{
  "arch": "vit",
  "train_examples": 195000,
  "translate": 0.12,
  "output_stride": 8,
  "norm": "layernorm",
  "activation": "gelu",
  "mlp_ratio": 4,
  "head_dim": 32,
  "qk_norm": true,
  "patch_size": [8, 8],
  "conv_stem": false,
  "residual_init": "none",
  "batch_size": 256,
  "final_lr_fraction": 0.1
}
Rows from block 5 of a small segmentation model, named by matrix and row number. Rows with one number within an expert belong to one neuron, the router's apart. Each number is 128 + 24 x the weight over its row's rms, rounded and kept within 0 to 255. All counts start at 0. Numbers have three digits each. After the name is the row's rms in percent of the matrix's.
After each expert's rows are labels from the 100 images, of 14848, where the router gives the expert most weight on average: "lies over" is the class under the peak; "strongest on" is what is common among them. Only what is clearly more common there than usual is listed. The data: pictures of board games with random positions, seen at a slant. In brackets: how many of the 100.
# router: router (model.blocks.5.mlp.router.weight, 16x256, trained with AdamW), inputs 52-103
# up: expert up (model.blocks.5.mlp.up, 16x512x256), inputs 52-103
# down: expert down (model.blocks.5.mlp.down, 16x256x512, transposed), outputs 52-103

# expert 0
router.0 101:099090111105146109108140113166112148136100136158144126158125120118149166088124154100119113123112164126106167088106107133157178142108128132137155124087163140
up.0 084:097134152113124150158086130093112138114169099167135104103153142152146171107139103179122139103092165123139191099111151130080089149126124117135139165167130150
down.0 115:143143122151149119142143089144169170133091128112141156107063131118078110184109119134122126119136089144110086144127136126143146131148157120143151118121112151
up.1 113:111129090121111117166084143137114131105153094139179087126163118108148179109152101128118131124097115128084140137172123116108110131122098104151134141147134132
down.1 152:096085097129149116121124120135152132077188159156114118106099151164142161134146151139159129092140159154138121143123140121104153129152170087154161145128143145
up.2 105:105148104146128135094110100131158138119118149176169125118169114147110120129112146141143119122150149121147119170125135122101114160141130081121122118098123120
down.2 101:146103136109142128163168142133111121123129090101121129133132128124140134157154101116081118120106129148079168132073080102156109104123149130113116137128101117
up.3 114:104166156103164129122177120148121130143128106123138151168140094137142144158107114133099123133116162155098092148165125121070123142114072086152158138128082132
down.3 086:135117093136099110140085134131164110116130148152107163122152142110147106113141157141154151147112094158109146117120169085146132099155168120121127102160117122
up.4 114:094148142070108125091130115144131125167155134189088078126121081139139165113139140134148145152115118130129086161103160112121114124122117141121061143159144171
down.4 099:150128168153114135122150121124136139109160139143128164106177130138123103117109134152100160077136113088091148128166073121144128123102140127136153161128117167
up.5 104:150176118138148166108156129116129116126126154158130122088206124155164141135133133156106114089126107143100140136098152166108199115133121077137121104107127141
down.5 093:114135161143157088107131102100105143122136152092104100129111140128157089097158142122122156153154148121143107102072119132132125165146134144113116135119120128
up.6 094:094123162098133162121148105136107152147178111151112135190120137103107141132148115104162121167120166151146106103106093146092127129118107174105096146145136119
down.6 085:117133102127088106162113142135179126126086119132110123102122142149090150118117088087161108158138110131102152110182142161128107117130129119139138090115124129
up.7 097:105137103117166123099113117161138135131121135140136115116111109127131125135091137137119166151144115126144123084113149149137114136181187152102111129106119139
down.7 107:122161129125094163170161147125091119126195133141107135161156138133164089102131143117142082158146152128084103147120089128133146108136124150136134161125140099
up.8 119:125119113163127113118093126102178083151128137103108145193131103100124092095135110117163117139163132147131164122121104089134140156083129139166124123163136128
down.8 124:103138129150085123148093129173119126143118122138109153149129108114121138112101112154142108140172167075131120104112087121102102141080152118146082078153097135
up.9 118:127136143128145103107086157140084097086084133173152117119104150150143170125125127106124145134128148135100152102047090147132149128105096171117111118101100173
down.9 101:111149097123103108157114146120144141105114184140152096093094121137169117151127119117144154160070126153138105149120151108168114127112147119133121122114165165
up.10 099:138164108112182164114120128111115128141117167136119124147130089148110095124128133141112139127116142104132114162176120137097157145112133124165162067156074140
down.10 081:144099155134107139156091101091145104103154091165113154126107132142130134106139165079093133116172126152116144144131160150127108169102124119129136142086153102
up.11 098:132171141147105119150115089123126084153148125120150091112122129114128165114080147085146133113125089156133113144141114124115100115104139119106150129114121102
down.11 098:118126123136131135105133162144165136139123136142162131119137104102128091146169105163107128144114172098160158094153119160126179142114119135099122071116129172
up.12 105:104091127142083114113134114124135150112140081174087121143098124144131115108126163098132101151125131078094138110147134108167149118142102103115172135081097137
down.12 105:133162136091163143149132126103102115131110149095147155133153125115144140123118087095106156139126121170147129140096130124141124108140128123128087158162153113
lies over: piece of the first side (53)
strongest on: first side has more (100); nearly full (96); noughts and crosses (52)

# expert 1
router.1 094:120154087175106129108122115115095070139149147132119144125116135130112155162118126097103148115117159132134153086088126133120151128060118102116174139128106164
up.0 072:102147159105093111128139147130119146143152163122129083093135136151140136106165081107138106126152188120145110121140120127159131130149091144142153131158158143
down.0 083:158140116148127146124102161113142127119112139112126102161133158108110172123129114169125138127081111103140138123155138116084111116141096068105127132151132137
up.1 078:144099130127116138127110138152154111174138182134106165130156153127139093100151109149145130158115142167119163071154128072094132107116159133117135158100147136
down.1 094:110141164140100120150167125161101127096106114117157142097078121175120122119112158105107140049121122129124130126101114116140122121126093136121148144174138133
up.2 101:097148131102146123114116163139090133133120159107133117114122090158122139121140148068116129156106112127072158121130142132133141110148188125090137174119149117
down.2 088:090151144115068129076128132167153138111135147127139121127157124147117105132130175137113057121151132113135119137099119131116117151130166128160151153125106151
up.3 133:131149174126104145101136147133131067134160108104120157146116130145106138127140115167102123114146108157091100122129109161110097158138087109140094146107119110
down.3 098:159125126163128137110098097174142137110124147160133123078133133144088164121098175150152150116110134143158148176144158133081150106142152136109130126155123086
up.4 115:131187141116134161105091107103100123085150137119141091140135177111127076173088119114151146104140088148127095146142126166108131144144084172150149145137127146
down.4 110:084165110142132126168144133127092138173092146119142103140135122106118145123145118153138132129139162090161105087131080126134131132156099136112073120177138154
up.5 121:097097151133133109108123122136129144132143123129105126131114114139106131119088102187161165109143119098105171087174118104129118156169150147113125127122163139
down.5 124:164124148157146157136162130077121154116191156125109121161121113155158117145132128105167127133140139171078117115131085111155133158104090146095124145136145138
up.6 143:131119115081128121116139107139133162149099162141133132120144155120123122093145117115107152153130111128084088135112172142125129074137129099152153122141140149
down.6 088:135070127165103097110083102172120147106148124134117123128114127100091099081149147072134125109106149132118146146170109137157129118116124127135128129149134120
up.7 086:092165154141116170168202155098141119106149140114125157106137146108125144147135092123119140124089122077120115109078159105127114133152161115109088128105124132
down.7 111:159094152109125139116111057108115142161135145128110110147095099124129125149159107133119124164170171145110160096125111133159130106146106113119155140104143140
up.8 070:132132128176094144099140124130091115098164108141168119123155087163156143114125137109128128132115076137109140168108104104161115141133108100100149116154171121
down.8 093:095127119107069143122123133174146154076123174107091148128090103159149110111114099159134133144128133157110118132127123131142137135098123199143150144088133128
up.9 107:126136129140142133164132132146129123120107079067161126140122150111131089147120139144137127137107111146151155137115108148144151102136103149130142138161121173
down.9 087:162077167116149135102132163146123139103105107131099136130106098100134080140113158153148122124128138155142138132190127156117151153145087110151064131080149103
up.10 073:172160131127120148148144122174128172138115097125134154144179064129100095115119129137112122100142157154103185139139113122112123154120123136126099113126154121
down.10 099:104148104151113139086158138133122114069127133147112132091095138119166179088134103151163141156101127093153096130133171123108146115148158133133166139120072102
up.11 065:134116149093096129140136107147174143158119113126171142161122125129117069150133141147146095138129199086141103112142142115129093129150155137149077156166130149
down.11 089:151074128114151124149160141125092102110129128112115183145191129154157097106140124121060073126129110139122149144075094091132143109084116111109156148152135131
up.12 081:135114104131098141121143094114095078072119140097146151113131142135128166173127110162115079167140128130148150098138137101117124159146147113136172131145127112
down.12 093:125114153125155134098119168142118137173146105171118141105156148102156078119144123163116126105139151112150148110120123120111134134084120145113117092078144159
lies over: board (99)
strongest on: nearly empty (99); draughts (50); more pieces: equal (29)

# expert 14
router.14 100:137155123142163110140110139147112138103113146136132140073092133177121178144127135156137150085156114122113139123132142135124174168137144147106119131148115129
up.0 087:123133127133123108123133120142148107135095115146085198136121118135124149134168150071115139106160124126143119095150145157138139120108123123126096136110140123
down.0 073:140108098095107151127108135127140090109102168138079131117110111128152104109153097124129136078157140202120150080155051109115113143120144108110142135134123155
up.1 077:124127104100142100131133135164092108128129101163145156161119141111092118122112160118102116107166159128054147159095108129129155149124103174117125142146167115
down.1 104:137154096118155150063119086113126137107109157090123077067138173153141159123172119138097143186138094138151131126165138102132088134121139134139143143124084117
up.2 054:113126103167094120138107157106088106114135094143102161126150118136172097142104112164167153103150168093123121151115123132082125124130112151137130131174105133
down.2 074:151150225123148155089134140099120108123169132142115142098109164067072148168138110100127130164105111136160119137163135112150128125130132139148127101133116130
up.3 109:114076160134126117122137112071134096116148137159062114084155140147121098110138118078117110146120119139149102114148150150140158123104151124153149118167122151
down.3 096:162151126117124154108136094150111157146132099144128126130094139100118123144132123139105139121137141104153108148146093098134158108173121134122149092103139159
up.4 108:161137138124143187143127117087104097139107150119193131113108160131122120144122122125180089093174135160123164177152143152142133107097116103124132176135102152
down.4 092:129092148135119152139132130121138193100136117115122163082144159119119121125157078136093143123096113173131117145095154116127103165134151109172106139141094116
up.5 117:160131155136121161084149135124109127077118128142130175086119159152129097107110118165154128109103125135136142173101103105093162103124103136106123108141107142
down.5 097:137162148102136134153145155122135127124112143108158102179185137119140140123128130111126115145099142152180114126114155128139111105148099118116117134135158085
up.6 115:138119110110134146119112146126111150145124119128104101176117149120162099080130121154110098155118124132156132066128145088157114094117157135160140096123177172
down.6 114:131121128124139103147148129156128099105174143085124132115169134169146113088092166101085162138133152175174109128107160152122122080172101129129118130170120105
up.7 077:128155080116180155087106082164108143119142139142187134145113152116106142127178124133082084139161108137142145131134116091138111100090113151117123097118113120
down.7 079:111141136129097083124132140140175125103113186097094161153138125110143104080117135172089117115094128147118117168129135140148093161095117107141168126153139108
up.8 083:150123131146121123164120137165129122159147129151154091132143110109107092068161110137163145128129121150086074112083102102121143112121129136135131117108144129
down.8 084:114144126103122173045097150105170178152117101120123081180114145112125124134125083123115131151117163135156138146150121131098122126076171110113164130117129135
up.9 080:088139133123147162128111158131144113151080143143114102135142151137145139092110128154125127168147115161134129111094098093147156133147151139131125067153111138
down.9 067:115110125120116128111130120149132144148124145133089082140091064099126099113109097145153097086091109144095137144107154122143106122132141125168165104150141119
up.10 085:140097130149142121103122128140092179171137154160117145150103142120098104110159149163157108142115144132165122095068109130164136120147159121145109122122144120
down.10 071:143105081101118144128099116136156104132133123115129152113117167113126086105120118155105088141136121086099146142160123109098116123070119120151128106097131150
up.11 140:105166120152114105098139121141118112160149130165156153137154118103162117121115151167123081132111145131126116157139099111082118147120149075101161126144164078
down.11 106:055084173161159160130127159135097106135156124126092079099107158111144091126101111123099097119155146128084123106119140145158139097141140154131114107093078098
up.12 060:119132103146153143117178125106141143128134121136126095113130132137124113138108131140131163116139122121169114124078173122134131126104124127109130153118084150
down.12 094:109088135114092135190097079132113112120133114121148149135137154072133147124134135091156125150135145110155104155177106130149120152105118143119133099133146137
lies over: board (100)
strongest on: noughts and crosses (100); nearly empty (100); more pieces: equal (43)

# expert 10
router.10 087:148113120094111121126167155127141069168090134115136109137100152126117154137114154120102148148118122123093186118126131105099132134124148107137133134103098088
up.0 118:129102160141122130127137165135149118141157113114125151134116135115132129075151094131156114095165146122127140099058145086096107147082108129126099107136171164
down.0 098:096106178166102159091152119130117125091080097135129131130139130097175128126146104166095142123112144160140130133173158138128117099144152129124119107173129139
up.1 097:133105137167092139133132159097141128147088123102120185145123166145134123113139116127097193081160159150156151100107115100162133092123122147113122129135152120
down.1 085:160155105108140140110105098111087111125094098134112110125129117162125159134166097128132118157137123061145160161164123146143126134120114165157134123112140146
up.2 089:136154110085134141139147107127139155114129169154130131109120115118106167103171126163095122074089133126076145105154119120172104046135099105127078153141157113
down.2 099:112123080164133139125106138140147111139110120133109133108099128119132110161114155142126130131157119109111099140159109119109132115123136108142157171145153143
up.3 081:120119131130142137096120171168142094129132127139106136112195153163117138117168127162126145168119142134129127095073137132186125146078131153158125110124141105
down.3 084:115110155121141148123128147139115128075154078111111076115119125138138116103104140175184107108142123143159104139128117164133153103135119133133121104110118132
up.4 120:093101168174164142116107065121121120142138169158156166117152115136114115126096146104156101099112137073114152144135133131127121100107132132135132105128132150
down.4 111:112143108110148150135147079132103085121112087176124137133101143106104110134113096147058103128117102109135132108131130124110136138116102132136109155150126146
up.5 094:148142109111101113132107122148163117121149097115128153135163103119120140121115133103107184124117135110149088140134094171101151118148166124173166114150090132
down.5 097:094184102139130163115185157119140144104145158138123107127124155103136100117143127106107152123137117138141143156134155109118121121120108097104152142122122080
up.6 140:167143099132147118120127148143112128130077115137166147116115104146157134138140103144139123111116116139133130104149143119109142101126129145172119128108144129
down.6 146:145124111103130130128143063133128170156159165112145150101170091095149149133134181127097144100124156172099128116132156116107168166166114161114114128162145144
up.7 100:117102133122153129102137185077174131085145124169097151114137106130108094118151128119123124096142151118098151105118119147097132173103157117106151131103119126
down.7 105:131092123167100129129115076128092095112105160106173099128132151081101135105134136107150113192141093115159111126154162084138123102087153135128136148132128169
up.8 100:127144139193145138142111141097110120110138122129157150171125127127124154118107157128094123158188107153120096118141142116155135125121104101108112163149109119
down.8 107:141112124095149109110145131138115126138113154136115169095115108139143134164096140118187153144066147090112145123173129124125122115142132177165097105093142163
up.9 099:130112134141127118120171142106087098121130122131137073139143122120127107127144169178116144103137147169112164156127123137135160117109154151149132110168126074
down.9 121:089130110151109111114129115169101120099148104132140166113139160103147100128131133145131073118151128127122097143109093151110129095108135095131113106146080148
up.10 108:157140096093114079176160115147149123125112131157141171135136150141164162119135139135114138115094157112107080149116119116133084127160159172075125135084145099
down.10 092:125136149133122131076115109148131163115141079164135128128148092144124098130101155145136083122166107134161142152158151137123126135100103111136136100109064135
up.11 099:175117121101114169139152082102043153134140104152133121138123144116089110173141137116136128141162112177122148077125115152166135097135102121089125071119151121
down.11 095:109114138134105167150107173090192100095124097107126137104139118092164138125139131121150151115079158045135105151113098120126167162068136123150121172127135142
up.12 105:108142168098085090115120142117092166143109153112057167175159161162157134106159088154123158101115133128110129097147125128161140065135164123106128113114124141
down.12 107:109140113095145159124163197172160090121131114128096109120133104068109158126145102137154137135112103136094098157101157130122093130115136145103135132115157102
lies over: board (100)
strongest on: noughts and crosses (48); draughts (42)

# expert 12
router.12 102:153098177144153111135129137097084156149128115141154148102109130150087165126135116162136131129119117092105179146118156130075171138149144098124140101120108133
up.0 092:143171109128152149111130135146117108146100119099133141123147123119135133138083144152152144113189088145109122133091117123102138115137131101143142132122116139
down.0 105:115148130118130108119143147116154129121169143142124169162116119149068098157161138126138121115074153157134098126115140170162129110089115182142096123108074110
up.1 094:094134130114137154086135120110129142134152194113153135096154149113105138089150109142128148099118131180129156113115077153120140150088146194146122112100113108
down.1 095:154140079106157124162166133126117137138120085086089119142111122117149125124115124144162121191141103102126129154109112114127095113093117123092137156145167154
up.2 117:138179144128136086128129108147156109128154150140141126150109102137135120125159116142122130133143131118155156169104142161126116144114124093076156122113096095
down.2 094:124088104126140134120128141179146187080118138146138106157132109158119164175122133135142101116155166105124097138171117153131132089125144123162100164126135125
up.3 110:098113142123146132146125123146145120136137143150150134125119133146142128126127126129142180151109121114151138148164145131155121106210132116105130158108113147
down.3 097:137146145151125076139134096092122134104115105107141098109156144112115148158131136110153113107115130137117121133120118124120125115086136165179119093119145156
up.4 087:141118159147143109118084123135116057098138155106150116152090130156176090150121117127118093104129070152128135078124102117138134136134128146091096139127132126
down.4 081:116108157141106144124162096139184154162087151139125082148167119095148125136077081083090113135117133112152104172130165145131114106130135142131130144115112105
up.5 103:115097141075105091140148111103132149112119132114109134148097152106118098109114144140172175161106129131140136106102138170133086166131145113105071138110125078
down.5 113:131136120152123135114147141171134085146146111143120128118184113134120162148124126146111089089106129153134130135144143117105149113122105178160134140164160137
up.6 110:130148138130124141142133132178106101064109098136113113139157158124173163094139085135130128096096173137159146144110108126128079111136103128131161127107116162
down.6 107:152088175120138166159119130111128151138117149139104161115116136181100102102123093110153116119154123170108140114125131129118126126147103142087107119128135118
up.7 109:138134140117118165154099119134125172060133131111173098130103114130132123076090120107110121116111135120158202101104114126130113158111127160117112110188148108
down.7 100:121130103122101146114132106140144122193149175119129115129122102131136142148174174135075109143114128154132091086115141142157138123149140182128113144157123150
up.8 072:171148128137139134143137094150142163154144148087129098095152132123100117137125115159129137115100132126124137138118168131120122105169074132091076088079173095
down.8 096:102127089112117099094130135115161104147106128113113146140130104141158121077148134132126177091085126152143143106151106140147093130092149081171173148117137133
up.9 114:140100128116119134151151121124143173114114137133073136151136114155132134137154118096154134114113134133082140148161121169120124128146131158137126154151110123
down.9 090:125152136156143107140121065100129122079117124136127136113174147117164124123116164097146142121144098111168134133117099104125099112140126117135154077119133146
up.10 090:122139128113155143114187118104124144143122124111154139157133134123128163108135109146132111137112157146100126108131100127128131120157134168105086115113163126
down.10 113:122100095143140107122095124136144111096133139167111125108122123106120124130132119147159143099105084108126137125147151119139088134122112129137167149125129153
up.11 084:127132086105118084139099103168139183129153167152163146104126143110120112093130161119138082094165139125127085161137118151143133088131088120124115122122118121
down.11 095:123133132100165124139166124110107123152094109131104138122124155148115127172134105114106127125117113150101131121174107104121098157118153109141116124105145110
up.12 057:105119129133117123130125129129137123123183121132123081137125130151128129139121140125140110112122119082085105163130123090141107151145119168109132103157153150
down.12 080:156143120166124123110139111150069122148100112103115136103076143137108168171136106123107121118146160137121098131121129138147153132156096145105146135103134095
lies over: board (100)
strongest on: nearly empty (94); stones on a line grid (49)

# expert 15
router.15 093:108119125142143092152115132100144188091110142110141132137124098156096125132134144140136144164123123103109150098152113141093167133107146162139158124084144130
up.0 098:110081084155124156137120124139106163128147117139113109126104069118182162158099132120125089130112119133154137132076127088139126140090114123146138091123142119
down.0 103:138098150155103136148151100122123168145099150100137118149150153146100117082123066134091135110122109146122055132153143139125132162194110128142089149174166133
up.1 089:126128092086141138164143126135141077140124165111086102136135064048164137178082143133087139103134118141142175125142134134138188110117102123136163113134092116
down.1 091:111149182135112112081107158142096145108163133132145138128117134172120089112133131097103146118129148129150104124085140125137136115070131124135103126131106160
up.2 099:135111126148115101147138134144107116106156150088130127108146099110074070162070106120136124140095128124129109103137147134099115131179173134132102168093092131
down.2 087:107128128146112126109101153125082143137130160111115111122072135146109129103160155081076145125135133167133135132113085187174142108124160148118130130127143121
up.3 098:122173146139151168142098150116132089132092159123138127121116131137143129101128139126106125154132146120110120120145125172181108173129135173113075160166181144
down.3 098:151080112182092085105146144115124148147143073133111156078158109144146151082125101152145150116148140103154123144104147109108133124153140153120138168106117111
up.4 113:140182142131197110118115130160115113132133091146140122114128117127132148119168143145083156129131139166137161085066108156144158099123091139104121117119095157
down.4 108:110092111114101127105160128118148078113151162146161117113167147079136100148086136139133112121135165118119090152175121105135105152130103150165085167132141157
up.5 077:185179097086178103089094119155150146114125149091112149124124118162120113137113117125150156121108105155065105132133155157097144149151119124151150144126141122
down.5 107:070115128178124123110150111082158108173137082117123113115103145133146144142112129165137147106103143098136136158143133119131133084148153128118111116138142147
up.6 093:099114119142111091099170127163110130114065096175134095147115155114122137155111105119142123144128095118106124136102161129078110133177136117133078139120146098
down.6 097:130148165105122142168175163129156170138164144097105124120141192117124165128143108140126139152142125118164097104117138133155140123124129146157134143137088159
up.7 084:106123114134113133156127124120116112096131149133091151101092097158103102173132112132110164103107106139136148096100092124147138109141080132116140108105125133
down.7 106:143136098155184110145140181099148120144115115085129109145126169112102139106134138134124136150124121156085124145147130091172111156125119125116185164155140110
up.8 085:122130161133109124120117125138122130181165160099185134148152115097108112117124128126116147079118121142132170098157105144109114132120156126181100097152066150
down.8 091:162094117098141061117120135122141146070141097150071131072136136150152154141129126133140128159145072124119114116135151078150166171146099114067168113140195115
up.9 116:093124167089138142146106089157142166117109087183134141089162126092130110125130143117128151142163164153113156114122138162130116142164125099126115128133118163
down.9 108:097110120096111106130108158142111131109135133120132097116115090115150169122153150123124121143099130142133109086111091125127116129092148118156122141088077132
up.10 063:114125151108094145141144116182149117167128091126127115118156194116168134094121131137112134122147160132155142099095089144081128110132128156150115137096136145
down.10 108:165132063132156106101122122108135114129095158141092161130124078170092105119086164128095114100145136120075091106119168114162140134111121113093153118111132105
up.11 080:098095129146117115120146124087071153126157100152126116179120121127113143147179121125154138144151135127142162175138128102116129164174144129187098184091134130
down.11 077:114114139108124113132163147116112134148116139114123121148138130148084134160093057118104141156176103131097122159147183100149139134133171116111101116121135179
up.12 107:122110109125122106113133108150100152142148122145106133106125111138121132108124189163115145141092133141100143154116122123143177125115145132136091137163144149
down.12 098:116135109129147096118148137142149072161119109105134127114128156093135130127126110097109125098138126135136147109118154148115101120103149140136094125092101145
lies over: board (93)
strongest on: nearly full (96); discs in an upright rack (75); first side has more (72)

# expert 4
router.4 102:111152141090107106113119152136127142082144127134146121132113132156144096119120136074132124170106154147088124120140117137064115133127182156134141161129099110
up.0 088:110125161092092133154083144137150145141113143144139114132110134120114136155157122143136092162161074142122124114151127071115155135105139115178112146135124121
down.0 084:175103128121161145121131126128081124097092124116085110117134104180128109134133130081162121089128199107135180174136129127119115127066176129107124063141157108
up.1 116:154134103112110151146141094132123080139087096133129126140125154148139145144140138178110159124191159122123127116109120150139137134173107160127122120145108122
down.1 094:132106105155134099129116115103114201128111137124165151148154118107115099132113130123152122108064132124085117139131133129172115134102117108114132076128128118
up.2 084:140120121122167126131117103105163133089121109135140139085144157108171127076108165087129152154132140147134114114123150144127152157143145128146098149134144178
down.2 104:111145141174117140094133145141139158156128134108130129115131106160107142143132127112116109105137173114146156113099102134157125075127136170112146105137088143
up.3 091:123176135108152089108124131129093143111128128089124113116121093203139102136147145127146136108113154099104122110141102125183095160181150110157134123122096146
down.3 099:108082099142156137143103133103145148087095095140095127088120166098156153071116134099090118154157091105135125170124168124108162097096095098138137138110147093
up.4 107:094105151169130096176161133123163078125135107139160139131094144088144154143138125140119090162120158141123111149145126144089113115120151154132131161092192139
down.4 100:141088112086111146106110145153073181144109128094179146088148123150139086100153122131128168121127136104071154150096134137139167113118152073131103114099076143
up.5 093:118114142117090163132128134172070155116106067157131071157114145119123119103159172163142140136083115119129152123134131109129147115103169105132098132113170139
down.5 100:105121106116141181122083098164161083096153133097084110128135114137091115131079129132118089178155127105089119119085145151148085128130131123127126159142082084
up.6 084:196092145147084123123135159109113138123153111150135123153161129139121116147117114093161141139175138136154144143121138103152111132169130164111114143157107129
down.6 091:097121137078125130081125134171115146136132154132148141096110108136123089115125074129109159140109108133061147091123139162148159119130131104158142135109155139
up.7 107:149138142129169142104123101063142143107146134127103142096154105133134156172099110155137166181138129105130124151103112160122137138142133111156138136110132138
down.7 113:139095148102136134114152153112117135211117091116186147137127141100148115148126123079097149100126125130143156086123096112120133098158151137119141144143144128
up.8 095:112160126113125142164121130114144137076156128164110154123133153151124096151128153126128158167112149121155116110112106098125109061134097162152111156131128102
down.8 094:082132124113132163133156137146108141182114141051130091140097110130146094107126086143155155107091147115091108163164134132098136168143171069103158137116114148
up.9 080:133114152149131145128124101129110157134186117140110127142092156168137153129137144122092156141119159121161099118166157134142132134127130151108117144122137120
down.9 089:145103076114120121112142093120144115097155147121191131141127136119080138150132149110135123129127132117134131141113141109161092147170141142158154127146149115
up.10 077:121115142121139071125142160092151110122155149132160082157146163119135116086102132160116147128129122119139097134153162129126159116198064153143097153127149134
down.10 089:129143087103128132145112168093131150156065100061128184136136134145087115116115150138134132124122093141087146102107116120142106156130165113133152149159109150
up.11 100:116162111131137151121110112133108122117163117134150092142119111106132130120131146160126121176102161112149176158119110139125071132140139123181135127139136165
down.11 108:156110129098132152151109138094125123124122127136079121090125128096124142069083098092088173092141123102129129110163137121155102094104107149083151125106127115
up.12 095:128145136134119105127143144137138114098113145119123164106138092120132125119123154106073162154104122150109093159148136125126146150130117122125163089171139112
down.12 101:154084119133129134141145098125107175121087123139114102096170091111102138114158083123175103108161139126131126123171133124080118119152130137175135141103135103
lies over: piece of the second side (27)
strongest on: nearly full (100); second side has more (98); discs in an upright rack (69)

# expert 2
router.2 107:109134134087096129128127154162138116145156127156139136097128148146136090108116151085109118153120141115103118108143133132102090164130174148097149189096091129
up.0 092:117119140142125125159152136155090158113142168115130121104143166134134106121112142152132146137108108134131145157155118130082119114138149139139115184139108121
down.0 101:146165132093146159088192101073156104152113141119108102123118121133120128183113106094109099113127138137136118109122136102156094124153142118104140123110130147
up.1 105:138107099127136158123098131147106117129153120147138119138094108116088147124130127118125131136145155099142133120118110109146120148130172128167106139142136114
down.1 140:143121126139109120133137148135129109121083102111115152106108144160091133122116114109067099168122138182155149151160121124151139155108064123095133134101175139
up.2 109:126103158176103123131148143099105146118144151119105126108085150125149114148125129137101143122124132102103115110120129134097147150120173170125129146117175100
down.2 115:156065118102155134137128083138153095168134076097184126151169106121104113095144135134155103141118120139154107118159136108105128108116085121168118153154108135
up.3 102:124126157101120114092148132120175111168093114133068135129143132158097131158120097176121109137122132131125126093121163102149136141125140120128180165147120140
down.3 107:147168153124059137162147125125105141141111107114141100124108114086122083135122138144122102143153103112163168139095109118091117141152114145147100114112160120
up.4 096:136114127165102136101140123094121110105103145130129172160122103083153144124107137175154142154116130141082118122100121155142137125108140124119136124114177159
down.4 092:087112122113145151129102132128135161156151070153098126145130134143086123150157132100086131104104073162132178136134098098118166112157129114143121094142091117
up.5 093:082141110140153134162125154146156164137136097136137121114113121168050125102102084135153102118138124116067090114119144154129149101082106149174110125117161126
down.5 104:147138113134122117165146137100129105157168113144123142113147112111115152137170149123141142124139130087137098150146092114110169122149098143110131126162125126
up.6 110:120167107147097136155189145133145126129104140128133158098142134105165111131105134155162124078113114121119093145091089117147133133132123158110174091146149114
down.6 096:124092154137115115102099144144121129088124128101153097165161130152090089137124110134118103155096154141153154134107158143126116121153102154143096115083136118
up.7 092:138127144094112111133141166119115087134101145111141130132133132089151165159114112074142129140159073102149158089150141122110172157127175169132101170141084171
down.7 108:107136133133160118121134104098161151112154124091133125110124175158109119076164133136152141122131205124089118123110080109101109115097120100136125085129143157
up.8 110:140113140143106141133153128103101153106164134124153135098119127130116113125116160157141122108150154135111127115117164170107132123170121134083124144128108122
down.8 101:117111151120144123143122131091132109099103136168116109154119148139126097111138090125125107150110108104111137139162089131134119125150129151142119155171116137
up.9 070:137143161162111142114105097123123143083127139143121091098126118124072151148144127150107149152097140135144175113148162117121095140113140160105152118154111141
down.9 035:149097155122117135123150134171166094126139130119151141119156174125157113151131125125109116114113102125141124073108134086134143131151106144143098108154072155
up.10 092:130120106099093131147183133125127116125065100169164099116158106146107104129145130127159147104121116117096158103106113095087143135140119133151135102135120119
down.10 111:139149152121079127096135145148120122123147166120102149167139145098128091127152143101182150120141135141089078175119105143182085151121140141118151128133145117
up.11 069:150155110095128142123109141121157105143132150122103151096130104154129121161094135119155145124146123114140086147131142139142176161129136156123125126150107106
down.11 083:123111117165164178136166088134104142146121101126122148091142108098131099169129133127120129138099095099137143122144109147136123150149124149122113136116137138
up.12 104:142102114161109127114147138119125120134131139140138139130116094149166155140132128137128127138096105173137139124168122116108131122128115108143128135114152125
down.12 107:105125145137168120117109133152150113139118132093118125144186126142121105105129122151120133160138165127122137118107101083172134115107139117110144126140112141
lies over: board (89)
strongest on: second side has more (100); nearly full (94); noughts and crosses (74)